{"n_mels": 80, "hidden_act": "swiglu", "subsampling": 2, "layers": 8, "epochs": 48.2}
Rows from block 3 of a small CTC audio transcriber, named by matrix and row number. Rows with one number belong to one neuron. Each number is 128 + 24 x the weight over its row's rms, rounded and kept within 0 to 255. All counts start at 0.
After each neuron's rows are labels from the 100 clips, of 14976, where the neuron reaches its largest size: "strongest on" is what is common among them. Only what is clearly more common there than usual is listed. The data: short made-up English sentences, spoken by a formant synthesiser in many voices.
# gate: second MLP gate (model.blocks.3.mlp.gate.weight, 768x256), inputs 0-127
# fc1: second MLP up (model.blocks.3.mlp.fc1.weight, 768x256), inputs 0-127
# fc2: second MLP down (model.blocks.3.mlp.fc2.weight, 256x768, transposed), outputs 0-127

gate.25 [126 138 107 133 158 131   3  97 152 112  89 116 146 131 147  83 153 151  99 133 105 125 178 154  93 101 153 110 134 112 141 142 110 113 192 127 141 134 152 120 121 157 107 125 103 116  99 120 127  90 109 146 127 113 125  83 138 136 116 130  91 116 122 101 116 116 116  91 108 129 108 110 155 128 102 117 114 107 141  93  94 106 120 165 135 111 109  99 155 114 137  71  69 129 115 149 119 143 116 111  85 122 139 108 110 128 108  98 130 142 162 118 158 124 160 115 122 113 173  94 138 110 122 125 115 116 111 136]
fc1.25 [139 155  98 164 131 173 111 146 121 143 168 155 178  95 136 124  92 110 135 136 148 125 124 146 112 112 149 162  99 101 117 157 140 119 103 159 104 163 150 175 120 145 113 131 124  81 130 144 158 123 145  89 158 145 153 123 110 169 147 143 140 140 130 188 154 147 113 111 151 116 167 179 112 145 107 147 137 117 128 114 106 130 178 105 102 138 114  93 106  83 163 118 135  96 125 119 139 130 150 161  89 117 167 123 113 163 142 145 134 121 132 104 136  86 125 104 112 135 152 143 158 102 175 127 179 111 127  98]
fc2.25 [129 125 150 161 109  91 163 111 123 110 138 159 156 130 122 131 132 150 112 137  96 116 141 151 170 128 160 183 132 109  88 115 118  81  90  83 136 184 133 113 149 117 148 105 118 116 126 135  96 103 123 182 172 141 134 114 118  96 107 142 152 156 120 107 114 110  82 136 121 149 118 107 175 146 112 129 120  96 126 134 135 105 119 176  89  51 147 176 121 156 126  63 127  83 168 125 160 145 116 140 126 112 116 148 108 145 119 158 120 114 158 130 113  89  90 155 122 108 164 123 143 120 161 136 121 143 106 134]
strongest on: "was"; /w/; /z/; "where"

gate.627 [131 152 107 139 137 145  45  95 152 118  77 102 136 138 160  88 152 125 126 138 102 113 161 148  94 122 145  99 137 100 151 137 105 123 177 119 122 121 157 124 112 159  95 115 107 100 111 119 130  87 105 136 115 110 131  94 145 123 119 125  85 107 130 103 114  99  89 119  90 122 103  99 155 131 105 117  99 129 137 100  94  97 130 168 152  99 114 116 154 111 148  82  78 120 105 156 123 125 122 118  88 121 141  88 111 140 127  86 130 151 139 126 175 134 177 114 117  92 157 101 128 109 135 126 101  99  90 129]
fc1.627 [159 134 123 144 116 156 131 135 175 132 102 124 135 121 182 111 125 138 183 100 122 106 100 160 123 156 120 141 120  96  77 131 128 113 108 145 154 110 133 155 117 144 124 140 122 114 157 128 112 143 110 133  89 126 128 137 131 116 137 150 141 119 124 127 125 105  80 138 107 131  99  87 148 120  98 109 112 134 118 134 138 120 111 156 174  97 151 116 152 150 156 138  95 142 172 110 139 114 155 114 158 121 135 121 120 122 141 110 145 121  99 142 164 153 126  99 109 128 161 144 125 109 130 140 102 156 108  84]
fc2.627 [138 109 102 117 204  98 133 170  93 137 149 126 161 118 112  80 162 193 167 152 132  94  80 157 147 163 117 130 140 151 128 154 135 130 128 120 144 139 143 121 105 148  65 137 118 133 127 113 121 102 141 122 118 123 158 128 113 158 126  95 103 122 106 124 143 117 146 105 150 140 137 123  77 126 155 122 148 115 153 101 104  97 171 158 119 115  95 165 124 136 136 159 102 127 160 103  91 108 171 120 142 149 159 126 114 127  94 182 152 149 155 132 101 141 169 147 172 129 130 165 131 134 137 156 124 120 162 130]
strongest on: /w/; /z/; sentence kind: question; "where"

gate.260 [143 138 103 136 184 123  26  94 150 111 108 129 126 120 148  83 150 155 117 153 116 120 145 158  97 113 150 121 131  95 154 139 111 111 194 114 138 135 146 121 121 171  93 135 120  96 104 103 130  90 106 133 133 118 137  94 141 140 127 130  96 113 129  91 112 118 126 126 114 114 104 124 148 134 102 113  90 132 123 118  89  86 124 174 132 121 133 121 152 123 144  66  87 132 110 164 129 135 113 136  98 119 123  89  99 124 115  88 117 144 147 117 148 128 152 128 132 111 162 106 130 115 119 119 115 120 103 140]
fc1.260 [125  99 149 155 142 148 141 120 144  79  92 102  80 113 118 119 132  84 128 132 106  91 134 111 113 141 141  92 142 126  94  95 143  96 113 105 137 146 137 110 148 134 109 115 138 172 143 130  93 161 147 106 132 135  97 141  97 103 121 113 147 155 117 121 122 124 103 135 140  97 117 107 136 118 138 118 102 125 154 136 144 163 117 124  93 122 127 123 134  98 135 143  79 183 103 102 160  70 148 103 131 106 160 151 104 138 163 160 166 146 114 146 158 121 119  89 112 157  94  98 125 127 134  79 129 113 131 180]
fc2.260 [120 113 117 122 123 102 121  99 129 136 101 112 135  90 142 103 139 102 138 121 136 143 117 143 133 130 134 114 157 131 129 107 107 121 168 117 151 153 114 100 122 101  93 104 140 173 110 104 145 135 164 110 115 118 126  83 129 165 131 101  66 140  90 140 135 145 167 112  91 160 135 144 120  83 127 164 165 149 130 150  96 177  98 138 140 145 138  77 165 163 126 141 110  99 126 102  89  66 108 126 110 121 156 160 129 148 106 116 122  85 122 117 120 106 169 120 162 121 136 103 122 157 136 125 126 154 132 129]
strongest on: /z/; /w/; "was"; "where"

gate.313 [158 165 147 135  91 142 119 121 149 137  84 106 140 140 150 121 141 101 127 131 150 145 175 117 113 124 178 140 146 100 136 115 121  91 153 109 150 143 138  88 153 131 149 160 128 133 119 148 146 129 122 132 156 131 157 129 149 169  85 103  98 155 157 126 132 150 140  88 109  98 123 119 119 135 142  56  76 109 172 116 144  73 140 167 131  90 141 161 105 156 122 105  78  87 163 114 152 110  68 103 124  91 175 138 116  79  45  85 129 104 129 126 130 100 156  96 146 117 139 145 138 121 117 158 125 103 103 116]
fc1.313 [127 134 149  94 117 145 130 136 149 121 107 142 134 159 112 147 116 147 138 101 153 169 185 137 139 140 128 156 120 111  86 135 112 169 154 109 140 128 142  97 122 161 137  96 124 156 109 163 136 129 136  93 145 136 124 128 156  91  71 150 159 128 160 142 114 147 160  98 142 139 121 167 128 152 148 135 118  96 157 120 148 109 152 114 139 115 120 150 111 109 150 120 144 128 116 167 143 108 123 173 120 158 107 149 130 134 158 142 164 126 135  80 126 156 123 121 221 108 112 121 133 167 116 136 135 108 157 144]
fc2.313 [146  85 151 133  81 154 134  95 129 153 105 100 147 119 108 168 134 113  99 142 118 115 147  77 118 127 106 121 136 135 122 139 191 142 174 100 139 118 125 143  98 117 165 110 105 104 168 114 172 160 118 160 112  99 114 123  78 166  84  92 112 108 112 164 116 101 194 165 116 128 121 181 101 143 126 121  95 116 160 118 105 104 116  92  94 137 144 122 126 132 111 130 122 136  88  83 131 113  76 126 156 144  88 138 123 104 123 115 156 138 147 132 121  99 147 128  97 155 153  93 108 139 133 166 112 124  82 141]
strongest on: /w/; /tʃ/; "twice"; "watched"

gate.103 [ 92 131 134 157 145 102 106 102 131 148 136 107 184 120 178  88 142 106  88 165 125  82 130 134 106 126 152 138 134 144 160 153 124  89 178 161 122 116 113 171  86 158 126 106 102 125 156  93  65  80  67 129 113 101 118  96 109 104 135 162 112 117 123 146 128 111  88 148 110 101  90 116 134 132 115 155 133 130 149 121 121 159 158 155  98 131 117  94 133 104 123  79 112 142  91 133  89 128 119  96 121 133 110 108 113 137 148 105 144 117 129 137 166 151 115 130 122 121 176 112  94 142 155 134 118 145 142 171]
fc1.103 [125 122 172 124 146 150 136 165 121 165 125 145 121 111  96 165 123 164 157 159 139 103 144 120  96 120 107 140 156 122 112  86 150 141 124 100 149 136 133 112 141 160 144 122 129 140 143  95 155 173 161 176  92 139 170 122 147 143 154 105 154 101 111 144 152 114 137 109 168 136 116 114 145 133 119 123 128 161 156 125 131  65  94 146 148 128 151 142 106 101 103 156 127 166 149 169 129 142 173 164 150 103 147 142 112  91  83  92 104 144 121 128 161 107 115 118 129 132  66 103 140  81 126 113 138 125 118 128]
fc2.103 [153 154 124 104 135  80 118 122 109 146 135 139 150 123  81 147 147 116 131 192  95 139 142  80 137 122 148  81 106 103 139  76 158 135 107 152 110 160 135 137 105 142 107 137 177 125 118 149 138 127 124 147  81 135 137 152 115 114 159 114 119 109 134 143  69 144  93 146 141 121 117 154 175 129 133 116 124  92 143 125 149  83 135 114 117  98 134 147 114 125 152 118 143 138 114 128 131 129 121 153 139 120 105 136 167 144  76 163 147 126 116 114 118 103 138 126 149  94 147 108 159 146 145 127 170 112 122 142]
strongest on: "was"; /w/; /z/; /ə/

gate.253 [108  88 115 148 124 132  96  84 130 165 134 152 153 123 133 107 147 149 101 126 150 119 147 161  97 133 138 134 132 113 180 166 153 133 140 112 140 116 111 110 115 145  94 139 127 104 115 139 117  86 125 158 128  84 112  74 120 105  78 169 112 141  74 136  83 120 144 144 139 114 133 117 122 161  96 141 130 109 137 151 124 117 148 144 138 113 135  75 152 132 169  75 111 120  71 111 104 115 152 144 139 132 118 121 113 146 115 124 180 114 169 151 145 127 131 117 163  96 170  73 133 151 125 150 131 112 137 120]
fc1.253 [ 94  98 136 103 112 145 134 110 135 104 119 134 136 144 171 150 123 167 155 127 123 110 177 117 151 102 179 163 134 114  58 103 120  98 116 126 126 133 167 179 123 112 103 104 199 157 156 151 102 145  99 125 134 148 170 128 124 121 123 126  98 116 167 130  68 172  95 111 133 117 108 100 154 151 115 137 127 134 137 105 110  92  87 127 129 129 113 135 160  89 124 138 137 124  99 160 129 103 134 142 119 129 111 119 128 144  85  95 130  75 112 116 129 195 188 116 126 117 117 101 127 160 147 127 141 101 157 132]
fc2.253 [ 85 143 138 174 140  91 106 118 113 164 156 143 157 161  94 126 161 141 124 101 151 133 153 121 115 116 117 140 117 139 132 134 159 174 135 114 183 108 155 163  90 153 125 137 128 137 145 158 138 115 148 173 140 102 137 158 103  72 137  92 116  86 132 104 160 149 139 152 138 137 117 122 103  90  86 118 160 115 164 141 136 136 129 112 132 156 143  93 137 134 102 138 112 142 113 137 139 140  96 120 121 105  96 141 121 127 127 154 143 150 121 159 132 169 121 136 115 120 129 122 122 123 148 111 127  92 114 171]
strongest on: /s/; /k/; /b/; "this"

gate.60 [128 137  99 148 157 128   0 103 149 115  98 115 143 127 138  75 152 124 103 124 104 129 162 146  91 107 149 115 126 100 153 132 105 122 180 124 133 142 158 112 125 162 108 124 121 108  94 103 113  78 108 127 119 113 134  91 152 142 122 126 102 103 123 114 107 109 118 106 108 127 116 113 134 124  97 109 113 121 129  96  99  99 125 151 131 121 113 107 153 106 133  86  80 127 121 164 121 125 118 118  84 114 137  99 111 133 106  88 128 133 160 117 151 126 152 115 119 109 144  97 126 110 115 126 122 122  96 119]
fc1.60 [163 181 138 138 139 148 131 152 111 134  99 182 150 140 154 106  94 155 122 125  93 128 149 120 182 114 140 150 134 127 132 101 123 109 112 114 120 107 124 181 154 124 122 130 109 118 143  74 154 136 116 130 114 149 124 129 146 157 139 108 139 124 173 127  96 101 134 104 115 115 131 153 138 136 125 114 158 144 164 131  95 114 164 135 109 112 103 155 107 120  96 159 163 147 150 140 149 183 123 102 109 127  92 115 156 131 132 104 128 146  69 124 118 137 154 136 116 139 139 156 133 106 111 136 139 124 125  65]
fc2.60 [134 128 136 132 158 148 162 134 134 105 126 111 147 122 144  66  99 134 166 134 123  88 174 156  99  98 104 130 110 145 137 159 108 139 128 124 108 176  86  90 149 172 155 141 131 106 147  79 125 105 176  88  98 121 108 107 126 129 140  99 113 108  84 161 127 152  94 133 160  75 171 120 152 157 124  86 129 127 112 125 154 108 141 108 149 131 105  99 158 158 131 112 144 136 126 164 173 161 122 127 114 136 156  74 130 166 151 143 125 151 138 154 109 137 122 139 108 189 119 137 135 128 149 168 146 120 125 128]
strongest on: /z/; /ə/; /w/; "was"

gate.0 [112 186 109 168 139 154 108 134 117 157 113 139 101 125 137 107 148 116 137 111 117 114 132 133 106 134 147  85 144  81 124 127 168 115 122 100 163 115 153  97 160 139 110 158 158  71 135 165 180 129 114 146 103 106 141 147 120 106  95 149 115 132 107 128 122 126 149 147 107  84 101 116 100  83 150 110 138  86  93 129  98 125  85 144 155 138 112 130 129 151 141 119  85 161 173 129 134 110 107 118 122 133 104 130 142 148 128 139 107 105 131 147 115 112 132 159 110 156 146  81 174 119 134 116 162  85 137  94]
fc1.0 [154  88 113  67  77 154 125 145 149 108 101 137 105 134 146 115 129  76 125 120 143 143 127 110 119 119 127 135 135 152 114  99 131 122  76 137 100 142 149 153 130 139 140  97 140  92 152 112  80 145 157  88  86 135 145 145 138 118 140  68 122 143 148 108 106 117 104  98  99 155 149  93 139 157 132 139 109 143 168 101 126 137 125 122 116 126 112 152 116 125  89 132 159 107 114 134 100 124 151 100 123 118 107 114 118 117 157 106 147 137  96 102 144 160 171 140  87 135  75 120 119 154 113  79 136 116 142 126]
fc2.0 [101 174 149 104 148 142 116  99 122 100 144 134 120 142 130 125 113 128 125 123 130 109 114 146 138 167 140 126 157 130 155 130 158 113 154 103 107 135 116 163 122 109  71 116 151 132 140 115 113 158 109 129  86 124 148 172  58 107 154 135 108 100 138 140 113 124 164 140 155 133 124 153 121 138 166 136 104 164 156 123 140 118 148  85 124  86 103 155 146 118 111 181 120 160 116 140 169 119 109 103 167 117 118 147 180 114  62  89 129 163 138 146 144 103 144 108 132 101 155 166 105 168 165 126 114 159 117  94]
strongest on: /s/; /aɪ/; /w/; "twice"

gate.270 [168 109 146 167 136 122 103 102 109 134  96 142 130 114 178 111  99 111 110 144 121 126 126 153 102  71 106 132 140  88 166 129 112 143 163  99 146 110 132 111 123 138 137  97  97 106 139 160 112 111 102 146 115  88 117 122 124 120 102 132 105 118 112 100 122 132  88 127  98 135 135 113 122 103 107 117 128 108 133 126 130 129 129 170 154 122 128 101 163 142 115  66  85 150 112 115 142 147 128 136 126 109 117  91 144 135 103 105 140 152 138 152 176 116 138 120 140 134 147  96 150  85 145 104  72 134  95 149]
fc1.270 [121 165 124 139 184 106  93 145 128 109  93 119 134 132  83 111 191 154 160 109 111 126 117 126  87 143 112 132 126 144 123 124 154 129 142 143 133 174 186  99 128 135 103 150 141 126  98  90 144  95 104 131 122 101 130 122 176 135  91 117  99 118 116 152 146 145 162 139 162 116 136 160 109 105 102 104  89 166 111 106 120  81 110 119 116 166 127 114 124 119 166 152  91 124 118 136  90  96  92 165 119 108 141 162 104 112 136 119 133 112 129  93  82 132 120  76 128 126 133 106 118 162 121 133 184 145 113  96]
fc2.270 [132 135  96 161 153 171  76 150 146 130 124 103 178 122 156 121  91 123 136  94  92 143 124  85 137  76 116 121 112 136 105 116  95 125 119 150  91 163 145 124 140 125  96 111 139 117 152 146 134 132 101 112 131 135 158 109 137 132 134 123 134 129 115 149 115 141 110 116 104  98 147 188 142  96 153 110 106 135  87 128 108  83 127 113 171 173  98 128 158 108 116 158 115 132 156 192 110 145 186 114 119 108 131 137 153 124 103 116  95  86 159 156 109 137 161 125 149 138 127 141 125 141 106 116 106 127 167 121]
strongest on: "was"; /w/; /z/; number of words: 5

gate.537 [117 139 100 141 153 125   0  97 150 116 104 122 135 118 143  84 139 124 112 131 113 135 169 149  87 101 149 102 126 100 155 143 109 114 186 123 140 138 150 115 127 160 107 121 111  97 108 119 125  83 108 139 128 108 127  91 137 147 113 125  94 102 119 119 102 118 119 106 105 110 111 115 160 118  88  99 107 116 132  94  94  97 120 167 123 121 124  99 146 115 147  79  74 116 115 148 118 127 106 121  82 112 137  94 118 133 111  96 119 134 162 116 139 111 149 115 125 119 170  99 136 117 117 126 121 122  99 128]
fc1.537 [125 137 152 143 148 104 124 129 157 108  99 123 124 118 109 120 105 161 106 141 132 137 144 158 141 104 120 167 104 162 120  87  96 143  95 125 130 146 135 113 103 126 116 121 104 145 139 136 164 123 160 138 168 112 130 128 108 153  90 134 121 125 131 102 166 147 114  87 161 150 132 197  95 149 123 138 116 178 117 124 102 146 148 110 152  96  99 113 155 112 124  97 132 126 121 135 145 161 127 123 119 107 110 135 136 164 125 108 100 120 107  88  80 160 107 106 168 105 115 148 154 153 120 137 109 132  86 170]
fc2.537 [138 135 135 109 124 109 130 142 116  94 115 131 131 160 125 136 121  88 104 173  90 147 149 120 105 121  88 157 143 135  85  93 102 138 105 102 114 113 122 125  97 141 161  90 111 113 114  76  89 154 122 142 140 132 153 123  87  98 106 180 106 105  94 107 115 126  88 156 108 150 145 104 135 156 115 123 127 128 134 133 187 114 169 136 113 119 150 142 125 175 148  97 187 143 118 171 139 114 145 146 108 108 150 100 176 105 136 128 132 125 110 141  87 151  80 127 140 123 141 105 163 115  60 145 139 110  99 152]
strongest on: "was"; white noise

gate.431 [127 142 116 143 173 120  28  95 151 118 102 107 151 135 157  84 144 127 119 154 114 132 173 154  97 106 147 104 144 107 145 135 101 122 198 130 123 144 151 125 127 153  93 125 120  96 118 111 122  92 101 155 127 112 122  90 148 139 118 129  89  99 130 113 107 124  97 104 103 117  96 136 161 122  88 110 111 112 136 101  93  90 122 164 124 101 129 109 155 124 130  82  78 145 117 153 118 126 115 116  82 115 133  94 120 134 107  97 130 137 170 126 153 130 158 122 114 126 183 107 125 107 128 118 109 119  97 149]
fc1.431 [147 128 120 138 166 127 119 148 144 105 136 149 135 133 127 136 119 114 121 133 139 162 123 150  92 161 151 132 102 117 122 122 130 133 134 150 114 166 157 167 116 116 106 134 121 128  87 127 149 138  98 112 145 176 130 112 158 170 122 108 118 101 127 161 129 142 130 109 141 116 139 150  67 134 138 152 103 115 132 118 101  85 145  84  89 112 106  99 126 111 154 124 165 118 114 104 109  86 112 125 114 134 120  96 128 165  97 154  99 152 125  84 118 177 124 112 136 129 119 197 142 115 156 150 118 179 111 102]
fc2.431 [135 160 113 144 132  85 140 110 106 116 128 117 142 158 122 150 164 140 141 119  98 157 178 144 134 140 151 143 113 135 107 124 126 110  85  96 141 157 123 112 106 117 143 129 136 107 140 117 139 140 163 162 111 113  96 121 137 140  86 150 113 118 187 117 132  98  71 154 155 154 117 129 171  95 105 129 140  99 111 120 140 145 193 127 117 115 143 175 116 109 177 106 154 162 139 110 129 133  82 127 153 142 131 165 157 163 113 137  79 164 146 134 111 111  78 154 130 132 150 104 163 126 139 161 129 149 112 106]
strongest on: "was"; /w/; /z/; /ə/

gate.189 [152 133  75 166 124 136 105 107 114 179 139 121 149  91 123 108 140 140 126 155  99 161 137 133 135 107  99  91 119  97 182 158 111 126 161 133 125 111 153 109  97 150 193 155 129  93 136 134 142 122 126 166 119 107 125 124 108 149 148 143  78 132 130 163 107 126 143 165 112 118 130 106 176 130 128  96 110 113 108 113 105 122 118 134 118 137 149 100 128 145  92 136 126 107 155 120 102 164  53 115 116 175 121  91 142  96  96  95 109 148 174 170 102  89 136 123  77 159 170  99 155  86 114 160 155 111  79 109]
fc1.189 [137 145 125 114 106 120 151 156  92 100 151  96 128 122 168 141 116 130 132 104 156 122  52 126 128 117 120 171 132 156 120  98 151  75 110 100 140 141 144 129 139  97 113 115 157 159  98  87 163 162 144 135 126 151 167 144 150 174 127 110 131 148  80 126 110 161 161  97 112 128 170  96 116 132 200 134 170  96 117 143 180 104 128 100 150 133 139 165 100 138 167 124 133 103 120 156 151 120 170 130 135 134 131 178 129 131 128 145 117 133 120 110 127 167 135 102 137 150  91 147 116 150 127 164 145 139 131 154]
fc2.189 [ 99 119 137 153 138 171  94 162 144  88 111 137 117 138  90 122  85 129 115  66 142 139 150 154 106 141 134 125 118 139 139 101 100 124 167 148 137  80 122  82 147 148 145 126 154 122 112 113 113 145 124 123 140  81 105 180 161 105 152 142 156 131 142 173 117 144 121 125 128 117  92 119 113  83 124 138  88 148 167 132 112 125 131 161 115 144 125 137 118 116 119 164 145 141 149 109  96 159 114 146 125 119  95 179 144 118 108 155 110  86 116 123  95 105 125 143 125 106 155 103 126 102  63 119 123 105 151  77]
strongest on: /z/; sentence kind: question; "where"; "his"

gate.165 [154 113 144 151 116  84  81 137 112 109 119 125 108  88 198  89 145 108 122 133 116  97 111 136 118 112 109 151 151 135 138 130 130 122 178 113 146 147 155  97 122 107  94 122 139 110  95 103 107 123 109 135 162 135 128 115 110 109 109 119  63 114 104 119 136 131 126 133 155 125 144 118 113  84 101 130 128  79 124 141 124 110  84 133 140 133 132  99 105 159 147 119 101 107 109 144 162  99 127 162 134  75 136 133 106 146  79 138 127 135 149 123 182 165 118 133 129 151 134 117 104 111 143 101  98  99 140 136]
fc1.165 [ 94 147 124 120 162 145 133  95 120 145 124 126 161 179 102 159 154 168 113 107 132 144 155 162 107 134 141  95 148 104 144 127 146 120 112 123 135 125  88 147 175 120 153  95 146 146 134 129 115 140 110 120  78 116 138 139 171 146 130 113 157 171 180 105  95 121 133 119 118 121  74 151 146 144  80  89  91 172 148 112 139 114 145 160  95 115 147  84 150 103 127 139 141 122 165 140 155 124 105  96 136 135 104 143 150 110 130 127 141 114 131 138  89 112 122 118 114  97 137  96 147 132 123 146 142 184  76 124]
fc2.165 [124 142 158 132 113 147 104 107 104 109 150 167 167  96 154 132  85 115  80 158 124 173  95 142 120  70 116 103 118 124 173 160 127 114 143  98 144 127 156 159 141 120 129 144  71 160 109 169 176 135 115 118 133 149  91 120 123 143 139 102 149 100 140  92 100 108 122 105 162  99 136 118 131  94 118 133 150 166 127 113 167 112 123 131 128 114 130 107  74 114 159 119 142 111 109 143 131 126 175 147 115 115 164 147 157 144 130 118  83 156 146 152  97 144 113 131 166 152 116 131 151 143 104 126  99 109 123 116]
strongest on: /d/; /g/; /ɔ/; "dog"

gate.619 [117 134 115 140 153 123  11  95 160 118  96 110 148 131 152  86 143 150 102 138 106 130 172 177  79 106 144 114 137 106 147 137 101 125 182 129 136 153 153 112 116 159 100 123 127 102  95 119 129  79 114 124 135  97 124  84 148 138 100 123  94 109 131 105 106 119 130 115 101 121 109 107 144 135  96 115 103 121 116 102  99  90 120 184 125 128 119  96 151 129 151  77  66 130 116 146 113 133 116 121  95 113 134  92 110 134 100  74 126 132 161 118 164 117 164 109 124 109 151 102 119 114 111 115 128 117 104 131]
fc1.619 [125 129 137 142 109 153 131 127 112 109 152  94 137 138 132 159 147  76 162 110 155 143 145  92 161 151 185  99 141 114 161 123 135 123 102 103 107  79 116 159 119 139 149 143 105 159 159 103 110 157 149 126  93 128 122 139  82 114 146 130 156 123 144 146  77 119 128 142 122 112  89 124 131 148 138  97 139 128 105 142 104 155  89 134 104 159 131 129 107 140  99 147 150 158 161 118 168 115 124 100 137 144 106 100 139 142 132 170 114 124 112 134 155  69 109 154 100 121 101 141  94 107 135 150 129 136 181  81]
fc2.619 [109  93 113 106 128 120 133 119 120 148 154 105  94 116 152  77 130 115 184 118 160 108 134 141 172 152 172  85 111  82 144 106 119 129 162 125 103 138 112 135 136 155 107 112 132 120 122 182 116  71 138 103 146 133 105 133 122 122 143 129 125 113 125 142 130  96 139 128 163 115  79 114 106 134 154 140 156 122 142 147  99 135 113 104  99 110 122 107 153 118 125 124  76 142  83 139 154 120 120 158 110  97 107 124  84 136 104 167 117 138 136 149 133 137 158 144 126 103 152 147 112 147 153 165  93 141 136 129]
strongest on: /z/; /w/; "was"; "where"

gate.430 [139 111 124 117 116 142 110  61 173 119 142  72 116 134 163  96 130 109 124 155 111 122 172 144  98 154 173  91 126 103 139 131  89 130 143 158 107  88 120 115 115 125 140 120 102 124  98 135 128  89 101 110 174 110 141  70 106 121 144 121  86 106 133 145 104  94 136 105  94 148 131  97 163 138 124 129 116 128 105 125 139 167 168 113 151 102 120  83 133 140 141  91  96 131 145 118  92 111 140 121  98 148 137 113 119 129 148  79 105 124 144 164 110 138 119 135 107 119 114 112 158 147 106 142 155 107 129 159]
fc1.430 [125 117 117  76  78 145 129  69 161 145 116 106 100 166 178 132 109 121 148 141  96 109 161 118 130 157 178  64 152 134  99 120 125 143 133 157 143  90 114 138 107 116 183 113 135 158 124 155 119 123  95 124 144 115 133 133 116  59 161  98 123 132 156 126 137 110 144 122 135 146 123 103 136 144 147 146 133 166 146 107 123 161 124 113 174 100 108 115 104 135 113 135 137 127 174 111 103 103 133  80  96 121 121 169 167 118 147 122  95 120  99 155 107 147 125 153 125 120 106 141 185 152 140 141 140  60 127 137]
fc2.430 [107 154 147 133 143 133 149 159 119 124 122 138 127 157 114 130 145 156 139  94 127 140 126 105 133 124 150 110 104 151 117 158 135 109 107 148 179 133 107 147 167 122 138 155 116 144 127  67 117 146 115 139 152 151 147  99 135 164 118 152 122 142 141 140 155  68 164 126 102  96 133 119 146 115 158 122 135 108  83 119 142 140 155 105 129 126 131 138 153 121  84 138 160 128 138  86 130 107 156 114  90 123 157 182  92 129 188 130 134 132 113 119  86 122 144 115 133 139 147 142  83 155 119 169 132 166 166  93]
strongest on: /s/; /æ/; /ŋ/; "sang"

gate.42 [152 115 122 171 173 156 124  79 133 166 147 134 170 136 135 115 120 117 124 122 125 103 141 102 130 121 149 118 159 149 152 142 128 118 137 136 128 136 107 141  97 147 141 150  95 134 147 114  77  95  97 179  86 109 148 107 121 123 151 135 143 100 115 103 132 118  88 153  84 129 162 108 168 144 112 117 145 155 175 136  74 116 161 145 134 130 140 138 150  98 108  72 132 178 119 150  79 120 110  92 129 117 115  98  98 112 130  81 152 123 157 151  91 111  92 100 125 136 144 129 102 144 128 162 115  83 119 160]
fc1.42 [162 175 131 190 126 148 134 156 110 117 135 118 118 146 123 132 144  99 140  91 139 124 119  91 141 105  68  71 157 120 142 125 141 205 144 132 126 169 133 102 175 125 170 155 144 174 114 175 128 130 142 113 161 149 117 161 135  90 103  95 147 157 134 159 118 166 143 140  81 130 150 140 139 121 107 120 110 103  74 131 149 173 115 112 136 161 139 110 163 157 150 132 127 121 143 116 145 119 115 118 118 102 145 140 179 177 157 141 152 116 173 131  91 106  98 124 174 154 161 135 128 111 131 146 132 113 119 133]
fc2.42 [134 107 144 109 102 152 149 150 116 121 133 133 126  94 128 120 104 154 137 128 134 165 100 108 149 114  96 139 124 102 122 114 141 115  81 131  75 101 146 118 140 101 122 119 130 152 112 155 126 111 123 135 152 134 122  91  94  95 123 126 165 161 122 162 122 136 151 116 145 137 128 102 123 137 117 117 123 141 102 127 128 115 139 113 108 140 125  53 116 137 132 125 119 128 129 127 125 118 127 121 131 145 136 107 131 118 145 137 137 138 143 117 113 153 158 165 150 142 117 198 160 147  98 133 131 125 126 138]
strongest on: "was"; /w/; /z/; /ə/

gate.220 [182 144 161 122 179 119 105 128 145  84 102 135 121 115 128 128 161 126 139 114 126  89  91 153  85 125  91 132 165  86  95 135 144 111 149 122 125  92 153 118 123 125 107 109  97 108 125 103 115 138 119 109 114 143 104 103 112 165 176 109 128 114 196 127 113 121 111 127 161 137 122 138 118 111 101 142 113 137 153 119 138  66 117 171  82 121 165  87 146 116 120 123  72 111 101 115 118 107 122 119 116 121 196  88 138 153 119 132 105 113 118  85 131  97 105  82 145 138 127 135 116  87 112 108 105 140 123 149]
fc1.220 [104 121 103 144 145 143 116 133  78 157 102 145 158 122  98 100 117 104 141 131 138 151 131 144 137  89 103 133 142 134 157 156 122 135 177 135  79 122 126 166 114 134 167  88 111  93 135 138  71 103 135  60 125 114 141 114 130 137 106  80 111 123 126 176 123 143 116 181 142 126 178 148 102 126 149 117 118 100 172 121 131 138 118 157  88 149  98 184 138 134 141 121 130 136 128 114  78 132 106 138 120  90 104 109 104 129 167 138 143 142 144 109 121  92 110  96 121 142 165 123 127 173 123 152 114  92  94 147]
fc2.220 [112 144 114  96 124 124 122 132 129 100 124 112  82 150 105 128 161 107 124 103 101 142  81 118 150  92  88 129 110 133 139 148 135 129 122  89 130 147 135 124 122 153 154 127 161 138  93  97  98 135 162 140 117 133 118  91 152 168  94 132  99 149 105 118  98  86 122 120  97 100 142 152 114  99 118 126  88 140 147 152 141 148 122 130 110 119  96 108 113 158 135  98 176 128 108 104 125 171 133 124 137 138 115 127  81 160 103 146 133 138 129 102 108 115 144 147 108 136 128 146 159 132 104 100 169 104 153 119]
strongest on: /z/; /oʊ/; "holds"